Rows from block 9 of the image encoder of a small image captioner, named by matrix and row number. Rows with one number within an expert belong to one neuron, the router's apart. Each number is 128 + 24 x the weight over its row's rms, rounded and kept within 0 to 255. All counts start at 0. Numbers have three digits each. After the name is the row's rms in percent of the matrix's.
Before each expert's rows are labels from the 100 images, of 14976, where the router gives the expert most weight on average: "strongest on" is what is common among them. Only what is clearly more common there than usual is listed. The data: drawn human figures in many poses. In brackets: how many of the 100.
# router: slot weights (encoder.blocks.9.mlp.router.weight, 16x192), inputs 0-191
# gate: expert gate (encoder.blocks.9.mlp.gate, 16x192x192), inputs 0-191
# up: expert up (encoder.blocks.9.mlp.up, 16x192x192), inputs 0-191
# down: expert down (encoder.blocks.9.mlp.down, 16x192x192, transposed), outputs 0-191

# expert 5
strongest on: orange top (35); yellow top (31)
router.5 100:087152067091151135165113142122154103125103155139140161125112123123144116134083093117113143155123140172134098094156088158150153108168155094127144106158123122118102143153153122168112089131149135103165121141111131128146091110102161121091157120132097130115128111099075111120153143171135115162101124118099125156093109129091126135145172123085114126122137122112114099149121142126157090135085106153177128104124116152162184157087102135102127144090142086116122084126130138124115111122153126146095086152128135102154125114115135137146087113187123167112130107113147107102153113150136107126
gate.0 073:143112112107133142141098112148144111162101183146145119125122139152141100147097115165135110113115141119119122101128101123123093123136095097128120127121100151159144162110101156121202113119136158125124116129162115128140102114164101119106107118135137126084149139114149138129123085144153138134151076114163108112172134142136116118144164140125173131130122107099162165158150169141161135105129104156099116101134139115101171078135096100086100165179101130107136109130134143097089136137155145097172094117126134149121099093081168095080105150146176117105114150137139114086126111144101094122
up.0 097:085131133092138181124089136141124095095172085109132110132100155171119133113099106080126137127077100141137116145091161125147140119098159139153115188110095146132130134140158120101109122149135148164132160096076096135129102145160173156110102136161160148155134132135175125117109120150168130164146101126160099137099110148107112152151156147140122144151146117152110154119132129132136136158171154116140145124114124113115089136127157158129121123075142151125112150127158156126111171103166110159142187136146113129101151124128142131122133135133133149172096097152095115173125177142149117146
down.0 093:132094102124144119156106121103136129133090134097164118134150104111124109168100138114114130147124139147180146114131101111110130093142126126127145119121138145074121178107118085139122129118107149128131140101115123113130120155148156119101125111118181121111174137113128109103192099118137097130103117113096088145146145111129175110150168142065210145153138139152155109133141111094119124103108131127110135133135148146184177104121092107138119136113121122086097124137156170164142118131081119089116087104133118111124129167114102178117096163154122109148113112138132130120152137181098132165
gate.1 063:156182140108125134167148147153106129130127121131114138125114129134131102097103128116121129144113142149090124165187125107139162083139150125159079127129090128164127177105140115136148099157132100087123133103118148151149169122128107143136094153066135122170128146132140133090143181161127116109121135154138149152116146123103118114158104108121149129110076110108108114118115148133175054113110080114112124112166163126090154133077123093090082152106108163142119125132126108125101107143110142121141146126142129134145078162115140135087101156137139113134138157163145126124110131137104176167
up.1 096:156140131116182147134154136127094103086135100119138111153107140102171112135102097109121104136144163168131091105158180109148132119129151088142119158129125113119138130127120089100135157128158110134129156127169139130117166100107082135101105101100123116103152097137186150086140134138115142134187097156136151170195156136127107127108121131139170113094111137128134128110169090156120119153112131128106114176129155133101128110164151114115113140146102134117092174142146086093147124146136131081112165130161147121142126119110105127155077100093114093134120104099144107094126133114091120130
down.1 107:093121100124108145174119127135105098114126150134125105201177108116122163141120100085104161114092051154143143090121109102178121138084119131088147131130159144108091103130139109124160124134104129111129103159146117154095141119108153100088093113123132130118091121142147143108121121136146107106114123133110102106074134159121163086117132118101153089106097160124110124084100154135138119110080169129127143141150143117123176173145179109137162138124106129153124142102149113118139136118096134141166141115107146114145153155098152162159104160124136141131144149094146128102105143098121122111

# expert 0
strongest on: red top (33); lying (30)
router.0 102:121137139120102140147102162095150112120115113149142148107110171128117107101123126147126114108094138151166121090108119134147155104112128161106134114098130115095134117134126116095114129112150177114166143146150131142122087122098121097113163083136101145105124102069108128152140149192164107139085089113158118111093106150092166153116118150127103131138094156153162147153172106151137104124122144112169170143141131170141177111116130152100103177098138150114115103155174129158117125122125120131119106120147150126138091114123100167134098111182147117110091129173115093141132118152166099096
gate.0 070:137144135110140153126113154144125122135137174093136135127124136154125103136139131088157138143089143136127135112086155152112132145133143107133114115099110109141115119131136087087199099082141113111111155115083147121141176179144136115105165103145093130126059134135177106147170132166138122184108131152118130160109122091102113120145141119119121130111105126153099142155132158153138126138162139124105105147181089174089134106127119110107117148168093180121126126158173085117120112180128153127141159094073125127095081117109137125134124109115094132117109136112124115158111129127152121131
up.0 091:118122119099145167117078159094101152121083106117129144104136121098147123107122124092132152123160180180066129133127115120139128132138098117133156084127148172157177137134140121121111143156118103152175178136163136097133125133114122111128119157129116163116130084133132128131106181122091126122191084138083122166164115128120104148140144139152101165162161165149142088136118112130154126128167140130094129146069130156107156135140151136068132115104103123128109110102118126118151100116137118119132118144109121116097128130150168121089077169149116154091132159112139150124128114117133130121
down.0 088:157149120140108098109135125093162121121111134138137110111185141083116121157105121115136103138147132155155124116122089146114154128133111140145137141103135119137111147193124162119104152123086101160124114129134154164118138132136139142150122134167132099169132149087087137143137092103090095137119107110137113103136150119108098148121104163115121173152141079114151141127186126145145175104131127117138100128123125106166156123155155101177095117098163149165157157112133124127135116101128108149122133148098162150127133095146150201158130125100109156101171067164140132126116109068108142104
gate.1 078:112124088130130122125145142122113119103155138121101135098121145167140145148099088150121158104132131120175116174113138134149137150123118169105132130146167090098137090127135096139138113200127167172168097107108131151146132111100139142124131144150130126146092136119131108139119113169115148118128121118143140117130104110074148149157142121137093091121170119150141125113116072142125115100106147108116115117074164160148101090101121129090092139101120116101148129182115178154117151123101139143166153156140159083136119092163106149131119089128124074129170092168130149113123141102137104166
up.1 109:136128158119081108108160151140110126095165109064090130152133126132150133112152148137119135105143141143099109124122141126137130153134130155116156125119106164096139113130145134155136120073114102133121106129103155169137160105100068148097139168155113139135098143168113173098135115145080143096116134161135150165136140155124075105106102124170153086148133092101137096136120142130146128139138131117120168113128166140091095079169129136138110117085127186085162170177143116115166122101151124139128167118108117143104134101104118146133125089076141135125158102103102142136127139116123119115
down.1 102:097120121146059124160158111120172142137134113173121155142092154095145143112169157111111193144136115129129099119087148118108158107164109112122116155123076125186139172077134150140137141131110129138118099128178138127125134151095083127155117128114120146122119132121111156115162156133090117113133101142162179137136101088130109120118112134100118109132143137112095117111137122160081161129138168111130134107145115119144075145109143144131118134178144159119128110148147141099138154117105111129127136141175176154103145152123102109130114145124078116119186154137144117172105154158157134143

# expert 15
strongest on: pink trousers (37); pink top (32); grey top (27)
router.15 094:122112144148139091150127107107100112080117111102147149149098140131144143109166101146088123119138098108108106134160093108118078122111108138159106134094158170105151087147161120131120123150114098155096103153151160126135095135147106122145121136114133120142152177173142129161152126103088141108129162142101137141149109084162138150096135143184131104158147152118172152107160132113079137145107132122088116156105114093140148160157121132154106143171174148119151157134110123111102123122145137152088152167149147127127161096099127125121147166136111127121147089164100151136101182093126159114
gate.1 098:121125101161108109092142125120145115194145126148122121145135140103119147149126121101122131153148121159192134153148156147149156145164146127098114102127115127105087174145149120150099125131105120097089120153128112116138150125127148145116106147195124141144113151128112130110097123128160134135123071097074133112136147117127124132139147152122139162136146117121083101127128176118144118091122134090149158121077120177138182114115148133141133109153068110094082107177156150146159117149119151099126110098130111087122092118136135107139119099106139115108136120094118107131108113109151212133
up.1 093:151156141117126137100112107142154120175097170119172050152145131113167160139119151140089106121160103145153172127131121134145105146103167143141076121096135149117134144128140133135123145115132130146136147141144145092126132156136109102086121118150139119174142131137082133151111103104130149108168134116118145125112142111164096145127126128130131145152140097108071108140107136133115171131153096110132113143141116110073118077113132119083150108174103111087143163161116151133116100151127096152179110114111093163105140119101110094145148076098124116091144129139116149142090133148137186138
down.1 098:165116117117144138113131112162090151166168133105135099122234120118117122106141121167145109136168121130158127095135152143129133181112169142202139108133146118122153117140123119130124188093116145135130165108138094114090106119156139153090079122141117121123117129149136129128121138151126117138175143119097126116105117114107102103123081138123175119124136096114111123151106144112103125145111073130117105167134140130108131102134142127120146112119097129125142131161081114131115090128106097151134141101153123156122135123061138118157202107118097125129109154108153110107125101154107129151
gate.2 107:142110121091144150076145110134124141176094135115133094126154104115131174074068154138157126133134102119196153100124174119136114104134113105136103132137129106100108135139113136162135155097144142089179135114105156138122121127096133119086166156121128118160119115138096112143147105130197092125125129164134137124093125104096112164142095095153111145136138099171119110180122115130154086109153107142125121116096138144113165122142101139095118105146086139129132119148148153132134130117108110138138089116128141156152121114114132135104130087157121141121122151113174128104104128200154090159
up.2 114:135114143141167167105126141121155139139089145116126106128133086188144135087111155174151125130134095118140162131136130098111082126150097116131172143141116112139101113132072159154143153114189150079150125090131112126126091158094154112127152164110129110114153120130125108125109080142153086130142122138126115108081116130169160150117127165151123159143138137188130108172121124147119085099117121174120111101125148118093127114104088112114093161134132167134130147094102133142112119119149129108157101122112142156130126131121144168110131105162137162155100117158160105119112069113132099149
down.2 114:126103155145143105166116150158089168087124135109128161125070113164127113125144133107121106094136127080098104137094102128099106137094115112098138170149117150127139103126123123095148121142131115167090123131153159112137116140122096097149143148106127123095126169155119137133130141081096097159127154116136136136168134129141097138097127162136177088122149163117160115157149150136113140140116196185108111145130141073131115155129119129114143161151152127150127119079149081092135148107157104137131145109059131109156104156082096144160143138095116152122121107122105102146116152122123115129

# expert 14
strongest on: lying (55)
router.14 105:133107101127142128155156151135137080123092141132117143147104152127118112107085132156156159126134096149128130151133109131103131106118139117128146102099149084149126114128140106148122096131099187115111144126132104127139123140093176111104148084137103122150136132114136128135101112177169104173100069104142099107116096137147148166153133131090109140140093148127133141160128108170116083108108154149154170152157096158122164141114080167148114150143144138153102124110140141141139104171152173139109089147162150126129138111135101167094093113172159129116149143168103092125175130160121097102
gate.1 083:145106096137123128170141130119133075136072100138176162179135132164165148122108083109117118166129111138202112149143150115111147130139117150133109122121132090150118156124128136138149127068077111144114135091099128183147127123131153100133123088116121111171135098086082107168104122148181135135142145125142125126126137120074123127145127158091117170152155134111164189133131109140177121122107122130117117152133082148076163152126116092140114143103127108144120125093184134119101126115121143155124101126131172134125142126140110110134123133139145109127118102105104130114152111140145117127
up.1 094:139137132127084124159115093128167151111164135160129123131122160146102159098081108155171130116118137177147154159167114167193109087108124153141089081132131059160094129138169142143149075154121089145142127123090125180150156155151132127160146151120135123171100133122127136141145156083139109147148119146154113088116092112105138146130132122107133129126133144148113148117101118148143143156144137113133110121123136115136114122091152125129151127174125155142135179158138120125133130117127108165145141098125060147124120172106117122123088109149132131081129096099124136112142087104133151147
down.1 095:140106099101141165089152167114048160145089112100130089107156117153130100095138125154133158105134118127150139168146128134122108148170115121099131116119099157115120148125131122171156093132119121155113127089146152162135109147138145143123128119115199156122121127152086125150111126146130136131186053138124142090125135134152164104115139122174087123134127107131134116127139159126128170166121113099136133204130141120138143109125150127118145138118100169138116157113142102142105152050140105128109112139103124118101164148127119107082133159118135151137129132115101135118082124119158129127
gate.2 123:089146104119110135154141133121143109138126111152135123150104130128090128105084136148128139136104142160157092091103114109117117108171127105115135082127101100122109188150119129110157101097130150126148113137146142109113114118132147133146110119151104168134128149074146143106139152144131133136090107144119110114134105165163134145138155142086082136143085117131153150116143156159132125090109139129130153108122122144156169142102105142131103149117130116107081063084159152171145164180151151123098087173151148129169093176155119132090102125164183144106141114093166113128150115141164142122
up.2 113:163106085104120132112077153103105110128157142126190123114132087158102140153081140137124085116083104103166135118113135142141119118170146140103132118138145112132136124121145085106079150132114134132124143093118128126104166122166165134094119097176136133135131132097077120119114118148148150116105063136109093167138149123111145088143121125142100161149148102129091171135159119136148155111120163116110141093145137128153137104081127137121130135099149163129118115148118142096091085151102131089158083101117131166161127177113149094139159119164129120163130109137122156105098125152145122112
down.2 108:130109127127154158104108114124153096103117102162147123094135130168135132085098131188119103114149161166147158147155118150090137125142101160155093121122146102115125159118127144126107129108148103118147169106114076140139152155131177131110136157168140098114152120120060112142131109127159125097135108130153105161092165145102158132107093122133122140121121088161100139135119110142124141135108065118145142145162153149102176129132128159069135184126147090116151166105144126125121132147153137128136116124167159126117160158075132152118140112150166143133142102124127113112088105181135115128

# expert 11
strongest on: red trousers (62); red top (56); star jump (25)
router.11 095:124167088110110132109171128140098163115139114116151133116117156138123111166155097135143138120158112136117135146162087104128153113135113131114117099106095102095128174110158117129147130145105100140136122140110120161141164128116097151152144125174152146092140118174090120158083140108090138133091153116083111101178126129097131131154098130112131155126086088136105163132089141132120146170126134100176102155111132091103133127094114157098122116155123103077146108138113117158115155150128112159157122138137146148149133100142157110132105131101106123137152162081083173163091143096082150094
gate.1 096:131118129096143130096115116112157137134125144131114099117142168152143111089109124146156147133127094113136143147102143097111117126153111116121120091134129148128095102177168155164089116110106153108129139090116154193110101131100171104113148141079143165093119121094110146112173107152174125119148119161151162144144119149120157134144125144096116132152150083129127090110158112113126122078115100138066145150105083124133177121105085140073114157112174166119110135129122140133145148120137094086149097127132163108152097144106111125105120093151148140085125113137130102117116107083139135102
up.1 095:153086119128154147143100124125118142136109080144114147085165122133099146091095177099162099111130126088163133137125138152129111109128092158103146154118132122147195109116118112061117140123138160137131136097149165131132165080179127131149120108143104102145120138121094098116153116127162105137137106125156140165141103120141136122095145104110130167131140104137111150158145154133143099122083141160103143151109148112128121167124152095130128100116124091179130111098090143116164156097118156080130121133116070113114180117094136128108111156154113152160144112164123121130176153157124118129
down.1 095:161096116110112173135130124122114140123134084149068124114165125143148105122118133139149131134116112116120163168117147122130133124129125146170110130107128139080160109154123104126130141130120161121123188133145141131102114121198112137165150125158133129137161100099123110160130111148114119090173091126117155102103138124130127100127105096107138113115148131109115144104101143088149152107113043124135107139124122099118120101105089089134158093120093110166160166108125100128092097114115100150123122188138104124140122097097114129145199127102102112187154149122110146108142128164143131155
gate.2 079:119133148127152134115152101109163111139134137090124110162124163096145132159121154165129119149114131121134090148117138146083119091121109114095110115097089124182097158059192129133116121119121118121140073118122108076135143128140155119118155134105126116083125119127099159151140152144122150140126124170158090138087138084144128150138104140119164154133088143130140158118147098108157163150131142113120174132151092122107135140185142155157115160106158096098126142130175100090139124118124105145131130120123103123127123140128158131158091118126156147093143152166112085128100166150141116069
up.2 106:156067113112174163099103147134127107148137155110107130099110099174118133112130127167167114095115084098164135130147116135121121137129148146133165126144135136160140082149112159123139133101156124109153111070085142135115117159135167069099123143145135133133129101113111103157138090161210097128138128113158126114126119105120151121126145148123124143133162115141109095130123084131143135125124146144083176143141144111109124119097102127088138130075121162181128138091112105166148099100171116102138104095111148135136113117129125107149149089143094156130124119169142112133123160136128082121
down.2 109:165099148110182138134126154127110159141117152144116128094196115134138104084089104145122093097148100110109121099133118121105103144122150181156125105109149138142165105154083139170152151140124144120148144102121119123138112132120140134148128133104139097105160095135127101140122130118167100152173125118140162121140134078145122117126087111152162098132148117117126112160128112125078099128142085153086073152103154071116130104117118135120146122112159144155155133131119130098125115111128081138157112110113100141146129135071141130146206126119113158166128120179139124130137151154131114172

# expert 4
strongest on: yellow trousers (32)
router.4 102:168166162149152136142120123116142167102137154118135108129144120097101159158158142163144097120115146091099112152104105145150159130131170143119151172114133154151124097125096153157157147163110160110094142147089116091103116105092080106144105153136126118136121156161109146098146162151092145122153150146137155105101156124130085102127145111139158126091157154088155125116094089136137101157174107102090102126139108100122116121141169140100142124174116161157150158167127115083098134136128142143112176170088135092110144107124142131137172142078095130126136147118125122120129121122138102144
gate.1 112:154117145105166179132095114114100128125093156149129094076116110148165153141156144140145122165132122118101152133146126134154141148134111130153117127109110119169108136172134131142142116074118123130094119119140074106093093181113137106165135118103127129115176117119155109118069153109136086112152097083119130119159125109176146176148108203130146147137131069124122140190139140127125092136098124151107153171139148117083133111132144123143143132106129127132113085089183116116122120132118091118157141130115153153126129141134112102127107147123130186143143116105142112157122140128118125121
up.1 097:109144108179062114152170148153154101075120093133158174151118172136096123174109087145165122121087153163152097158125127147117114110138106119107143151142121151116111157093152086119090147153096135150129127151126117154174181126130142148122172115137115139121101167161164171135108141133106139111094126152141139143124131140116132147071117112108123149141113167149149116097154110156134089101108153145127132141083099131151174170117124152113119141130158132112127109180125162113165143136120147140113132121148141095177114128162117162125109118121131094114136131133114110124140141166119131111
down.1 098:143115165135129137128127118105148162111132148140147140139137079127142153135145130134111104151117129087089156129116105090159150166156131083131117171119079114121085141169125156121121154139155120135124141136123122108102119171050123094106142129112103123075164108136145098126106141091129126145183123096080120115142134125193108160126130163155150107128114132153116088146115147114099135138109121177111152138174129104126080098109143123131122090113150108128123136087139110134134129136148118155160156105079121169103143137120130109135160141098127178151133096114078124144122129104100148168
gate.2 067:129110125167140115095150118093151142100143159137106165150119124131168131124137072133160140117120102091106097129129129110111126093131092136114115117108144104130168134147142108147081154168103107104098144103141181166138063149092146110145095143124112140136097122126160150103111096110108122140106103164113154112116116121137168095166131110116113130164127124129164111179146130099157108128130153105128125122138099094148128046133124104135139127118170162193129126130132146137148131155136141140138131173145123139167096154117159145098137119137133137163084132169085122112158094166119121109
up.2 063:136092122131168112135184135131143111075114146110109179126125156136148137155136105112127167150133126144112116121150140127148159130133105139127127122074125108129120108120091137116117106120129086163139138127120139150154110117123135115153142156124137167123125174128098109118168157128169063165154142130134148086136141134152141119156138111119147165115131141191115135129137074132136117080121149114105191126136122137144097127139139163103202108136122099167125139181135140122089112116170107143116111203117129110136110111144096150101114114102133140123129149110112109123132189176142123153
down.2 065:092147132120141102071154126109132108149122173101099131112094074092139118186158161135115140131121122110102130098155152090123128112124140108149119145125087123079173125069142132133076088145104143080106113128096144147131129144113118128084097146146155096118131095124132149165146154169111143172117159122109123104145164140137155102136138102096119121149152125155130123166110103143092116115127127116126150127120155202150144114150115152114145132141114128154144123171147122098141133110116168124162137145129125127147168124156134125103076183123153128105086113135137111155155142165112139130

# expert 13
strongest on: lying (49); pink top (37); red top (33)
router.13 099:111125090144129147108156169130117078136126104171106130147115145154136165095079118149175129106100111122116159151145115149111148132128094104100133102131154107137093108096133118104124083142114164129116153142130113099175092088154152086125131105114125124131127119056101142120153164159166130135134077101146110126099135109127174135148117123101128138133105142149130098176173117131135077148099117107126159151145117129146168128143113170116100123113147133132092120114146142137145097135127152109104079135147151134144096107147091166112150107155133123124144090173116084127136138166167152146
gate.0 056:144149136145142162097174090145132121129143168123104133135165157102155123116132123097093140095166128154144133161116139134122087145139164096154125112098166133152098133087066108128145136100125135146150096111152143136134099137126118113168113139155136137150150122148083134139159153122146182119060120144144108131137120141143134120115135144133099119124171144122159115122149115089137172084113107120124084120128134131145167162155116103175128131101136153130135155135134119091178111129147172139112105075159131160128089137095096131089098133174102121111106120093144163125119150157101146167
up.0 088:156105087159150110112123155137096096136148108169142120096160140133135110124141122138129130152124152154099130088117105078125111086110114141119041118108129097123097107147134115113130116088146128135077098151164121085143154136149130147134148136124091148109106077160108157125125132168135084089142127150126118135112092126076127137103098158123118102117130192093117145120133107104113104079139110162135135175052135170150143119160140171128107138108155130135100119139134121104099141090155147107128122114119117103119170142117110139107111103150118141134134162115151139139087127136123144140
down.0 085:141123137148110093132131104108165163156126120098115142142156080122150095132168205114142163119133114140118125118130126133155095147156129132152145145091133134131124136126123158123133143136143113175163130115135122139129132153089105085166093120139125146184120137100122083124127114152102137168152130118115119145121157167067136206098115122128079121136121117180130122149141097109148102164124087149117148163134123118160120123097102155123122160097150128109135121112133101150117133125145151083147153136092134104156089140123132089131084127103147106157070145099160140128119116141178150122
gate.1 132:106141107132115109158171144071174117119117127140134141128099163133135120139118131168116153135112135178151078112082137114140147092167120096100120099147099132096095154139114108143140089094110129123130092155137135120164126091092143118120143122110086153114128135114120153123141145150133131161096098180098131134120096121134129162142151130117091164150113156138130115134136123155155130098118166144174179105138108144144169153119102158110111137123149121109084125142144160160158151164135164158118113171145158107149096132173104141106083133147159143077132123110138086098143130142157144089
up.1 102:099132120119155113147139170122101142160151134066123092079150123119109131075153124171115166118156138180106128137132111099112146144110162146140121150081128110168128144109113114093147134126144110131127107141145152110107124131135106106101123133171131130086169139093151122151139089144106147182139188171136152108121136179159103125108117165142149111124148146112146073105106097136168121130141115156083108088135146118142148133133139087126147156158136120115160124129153135107115123119125137163130137169119151170143165088151102137120068126157122105124147106160140153141114091115145114127
down.1 095:138160128093123069116167114119140140106148126138126091115140135082136130110148109085169105132086155152093124152121110133162128131111149092144133146158130109157114147145106028146126136148118138137100112140103140105137128136138120147108167120133149145112142101120150138126094103113150126155147142076119129130141093076097092132117151137116147133192090153136170103106129145145136114120128145122077105104100143132108134132143139136120132112174147156147127120133171128108140118109139105154133120159128181117099150152166203136132100096114093138118122171104159128145142161104129157131

# expert 6
strongest on: yellow top (34); orange top (33); splits (26)
router.6 106:128135088098131104168143150139137085162102120158143146149090109102092123146086148152145143143129110164152108085140107121098156138145097086108116129107133107146116151115124118147138111086144141101148092128105122133152082143087123120144134148125085154109152101125120167121162108145148127134080079125131114162118143125131120141157133136128131161171137101144164130162125154146129078088098143143171166114108086147129182122108123144122110157133104138088125077123140179129170154132135177128115135136122168109139116160141089145102134145155146137138100095118107126136171135157164122088
gate.0 114:103148080132100131099190108095159120146137113100119130187104185124100145123090142162123187137140113147130114101141127127126122091133090139067118086128128108108126129092095079153100133147112120101156132093123141142142142096136113143110093147144126154166111149117134137086141133155114138112112119153088142119158108168105140147144130103111102131133112111110112090096124127171130139090126143116171160123106121152143136127139169180144109137152117150110108121158109169153142167163158150118100119160172116111156108106154134133105124144138157123116147148095151133080112093129115137101
up.0 110:138171133131116136116153085114174125153101122121105110130134132079151101150133146130176140137126130091132155083126148108138141093130128115110124122140125056102135159159136140161129134142135121127136113128146114116119130126101097155115100128131100142134113112153124103100137124143159119099150124157093111117074141165113111122187115125088101149139130134131122117132114204126131138126145100127138171168121137150114126138175135099129144108152118069095105117103137181180161144142148153139124107136181116169140130129132100122161138127139138132141110150082179161150130057150167118150
down.0 115:101162101119119140132103111146167082140159126098129121107109128127164118125147178130147135141114189110140170102160157150170111135133134154116141080144175128142082136150125110171074196133153106128126132132114142116149098157111107151159079103147109116122143100114148104098106097153131107152117119134120121105142129129140116112200143108099105152155120119119127162135126133144130180089167136121132130110153166151118128153146138135128103097127113137159130137085112167114140094102140123086097092157124118121143163160149158143176127149158169157125102124127124107159115128134124114148
gate.1 072:073127134154096116092140123126139163143123166157113149141125156143101093106095121085108119127127149192109126095106148129119139147134171130096122142114063139125071098142138121097137087135113126158109134103114115098119145140139140113084110140145084146135153166151136183130148129171124135106062139139137152108082149111120145122095108135123112150151103136116125115153119118081143124155096143129144169145154131150152129132083108142118098161152136149142086142185108130161130155170128143133121142155123133123165096163152099129110129129129105150098141113088106103140118173125125162135
up.1 111:139123153169095127139130107142124147093140133157156129164136112101129111121140152097094135170141165129112089135112126158153093125158145120155118128128125083121109120116139130149147130130161054143096142177117137124142138154114115160125118133132123129131092146200184124103125099107050183125107159124111097140154151130185145129097139148156142122151141123130125110110107156086116155171131137151157115126106149164124108117168175134181139137140110111107106131143150135104146157130129118128090156116148127166125135134137110149139108119099129126125183160088133116135091130083112147142
down.1 109:098153114116149084135168170124138109147126123149141121133086114098148155101117117151133174124131154107111111140144137136146158119153110080089140110122095127129095183101156160157127134085080109130086058163141112144133129119147097167107157159145090147140106144143115152100085152151110100129132114124082121131158152143154127107127156133113114123150147123102105146137122142140112164113164182130120143102170117131161086129122151172129100135121139126107094088102113125143085141126135128134141135123144137150141116134145140127170081127113142121110126132049136132131100114123155171090